config.toml
model = "image captioner"
dataset = "simulated telescope pictures of galaxies"
train_examples = 97500
image_size = 40
grayscale = true
crop_scale_min = 0.8
horizontal_flip = false
translate = 0.12
tokenizer = "word"
vocab_size = 28
encoder_arch = "convmixer"
encoder_norm = "batchnorm"
encoder_activation = "relu"
encoder_patch_size = 4
encoder_depths = [12]
encoder_kernel_size = 7
encoder_widths = [128]
fusion = "cross_attention"
decoder_width = 256
decoder_layers = 12
decoder_norm = "layernorm"
decoder_norm_position = "pre"
decoder_activation = "squared_relu"
decoder_mlp_ratio = 4
decoder_head_dim = 64
decoder_fused_qkv = false
decoder_bias = "none"
decoder_qk_norm = false
decoder_parallel_block = true
decoder_inner_norm = false
decoder_drop_path = 0.15
decoder_positions = "sincos"
decoder_cross_attention_every = 1
decoder_tie_embeddings = true
init = "kaiming_normal"
residual_init = "none"
optimizer = "adamw"
lr = 0.00092
beta1 = 0.9
beta2 = 0.999
eps = 1e-08
grad_clip = 1.0
steps = 8500
batch_size = 128
epochs = 11.2
lr_schedule = "cosine"
final_lr_fraction = 0.01
warmup_steps = 420
weight_decay = 0.4
Rows from block 9 of the image encoder of a small image captioner, named by matrix and row number. Each number is 200 + 40 x the weight over its row's rms, rounded and kept within 0 to 999. All counts start at 0.
After each channel's rows are labels from the 100 images, of 14976, where the channel reaches its highest value: "strongest on" is what is common among them; "peak on" is the class under the peak. Only what is clearly more common there than usual is listed. The data: simulated telescope pictures of galaxies. In brackets: how many of the 100, against the usual share in percent.
# pw: pointwise conv (encoder.blocks.9.pw.weight, 128x128x1x1), inputs 0-127

pw.6,230,200,155,239,225,197,213,181,247,194,140,129,277,177,189,190,186,246,223,211,239,174,257,188,192,242,240,258,222,248,209,304,242,187,196,196,181,209,233,202,174,258,219,155,210,205,183,185,200,202,188,133,203,176,227,181,183,210,183,255,176,181,240,145,247,197,174,179,165,257,250,208,218,231,164,253,116,161,167,181,242,252,197,211,224,211,256,142,196,198,191,258,297,153,219,155,165,178,164,169,220,183,229,242,98,266,154,163,176,112,130,143,188,184,186,182,177,178,240,188,231,237,174,186,148,134,76,185
strongest on: two-armed spiral (100 vs 9); winding: clockwise outward (56 vs 13.6); winding: anticlockwise outward (44 vs 13.4)
peak on: galaxy (100 vs 16)

pw.123,282,162,220,237,206,149,138,179,159,162,252,226,185,197,221,216,142,235,187,145,197,220,167,154,197,253,214,244,200,217,194,191,182,224,182,220,199,233,164,133,215,234,200,193,186,100,150,251,277,212,248,203,210,191,201,229,217,195,192,285,280,208,194,206,192,164,220,224,256,220,202,202,175,167,231,225,166,189,172,151,212,206,244,305,211,128,209,162,203,259,198,236,188,175,184,163,335,141,267,157,198,244,203,106,150,184,155,176,249,225,181,210,118,190,192,198,164,219,170,214,166,204,299,214,208,272,178,186
strongest on: two-armed spiral (100 vs 9); winding: clockwise outward (54 vs 13.6); winding: anticlockwise outward (46 vs 13.4)
peak on: galaxy (100 vs 16)

pw.103,145,226,240,269,230,243,212,215,197,241,217,203,188,167,233,266,221,204,193,197,168,177,167,246,218,176,182,223,188,252,198,253,269,242,135,123,260,225,166,196,160,259,268,223,192,169,220,168,270,142,145,244,211,183,221,215,218,170,128,232,219,261,175,128,170,152,123,137,211,229,203,153,185,204,215,282,106,210,205,162,224,188,238,222,191,194,155,248,211,201,176,227,173,197,196,207,189,210,267,205,142,235,229,159,257,327,187,221,200,118,187,189,206,250,153,208,141,220,198,149,177,274,216,209,195,255,238,190
strongest on: two-armed spiral (93 vs 9); winding: clockwise outward (59 vs 13.6); winding: anticlockwise outward (34 vs 13.4)
peak on: galaxy (100 vs 16)

pw.15,69,235,241,226,154,209,237,220,186,227,84,220,257,251,216,189,213,223,217,226,185,225,213,252,230,133,158,246,242,176,215,190,206,200,220,181,193,135,196,182,201,242,193,180,206,249,248,210,215,181,270,248,210,238,200,223,198,197,245,208,225,136,173,168,166,146,243,166,243,161,159,229,217,226,205,272,214,158,171,212,201,175,205,158,234,233,202,177,198,263,262,185,234,134,197,94,198,188,222,162,181,193,140,134,165,246,118,158,223,228,266,217,165,151,146,223,186,204,285,195,267,196,246,219,173,285,210,237
strongest on: two-armed spiral (100 vs 9); winding: anticlockwise outward (53 vs 13.4); winding: clockwise outward (47 vs 13.6)
peak on: galaxy (100 vs 16)

pw.108,186,228,192,189,181,201,202,177,119,174,243,185,188,198,190,198,195,159,286,281,218,179,218,263,181,160,191,186,271,226,166,177,176,122,219,205,120,260,209,192,235,230,263,253,169,269,166,190,218,172,189,260,233,231,272,166,197,258,240,191,151,242,266,193,203,240,246,224,181,98,215,201,181,249,199,150,233,189,218,188,198,214,204,241,264,228,184,192,181,210,256,198,154,220,244,243,228,138,244,293,245,172,205,231,206,203,102,228,223,213,183,214,262,217,160,153,227,228,247,205,287,133,233,160,186,210,279,185
strongest on: ring galaxy (100 vs 9.4)
peak on: galaxy (90 vs 16)

pw.114,171,196,150,292,195,139,226,137,208,214,166,183,254,153,139,231,170,228,235,206,188,209,203,262,271,143,249,276,161,186,239,261,177,167,177,254,195,143,168,152,207,230,194,206,161,265,193,184,196,181,150,175,181,229,196,197,170,203,132,225,246,118,263,152,267,215,238,211,152,218,219,199,219,191,232,242,288,217,162,242,227,209,210,163,257,201,242,148,240,315,237,197,191,144,166,270,184,179,179,143,301,210,163,226,151,227,179,169,159,220,168,248,260,221,216,177,168,222,193,218,224,217,246,240,199,189,211,189
strongest on: two-armed spiral (100 vs 9); winding: anticlockwise outward (51 vs 13.4); winding: clockwise outward (49 vs 13.6)
peak on: galaxy (100 vs 16)

pw.113,161,208,175,251,216,165,197,113,193,148,223,184,132,207,206,198,194,236,85,212,116,196,274,167,217,164,175,228,199,238,257,200,197,170,234,304,167,171,163,187,192,177,130,220,165,225,195,156,222,219,245,181,227,209,235,186,245,200,158,151,211,174,190,233,117,179,249,214,207,182,185,152,207,206,215,298,300,161,153,200,251,165,209,211,192,120,234,165,281,247,194,223,189,148,178,173,183,175,190,229,266,165,189,190,200,271,236,204,187,233,189,151,159,187,221,247,217,254,176,266,218,248,185,117,228,210,161,157
strongest on: two-armed spiral (87 vs 9); winding: clockwise outward (55 vs 13.6); winding: anticlockwise outward (34 vs 13.4)
peak on: galaxy (89 vs 16)

pw.9,135,223,195,195,306,203,203,154,176,189,167,132,241,221,222,216,172,170,209,153,152,215,257,227,199,161,284,228,209,195,120,206,144,181,220,226,239,228,185,195,233,158,214,305,127,156,201,265,192,217,201,202,173,220,156,196,223,227,226,165,253,221,278,182,182,212,243,164,261,111,231,224,235,233,234,199,179,214,331,147,252,199,164,190,265,194,276,196,271,210,234,265,197,226,253,213,176,209,170,196,245,187,204,213,221,172,237,232,245,246,263,203,256,218,223,186,246,206,216,215,252,259,219,241,196,168,194,235
strongest on: ring galaxy (100 vs 9.4); small (54 vs 23.9)
peak on: galaxy (85 vs 16)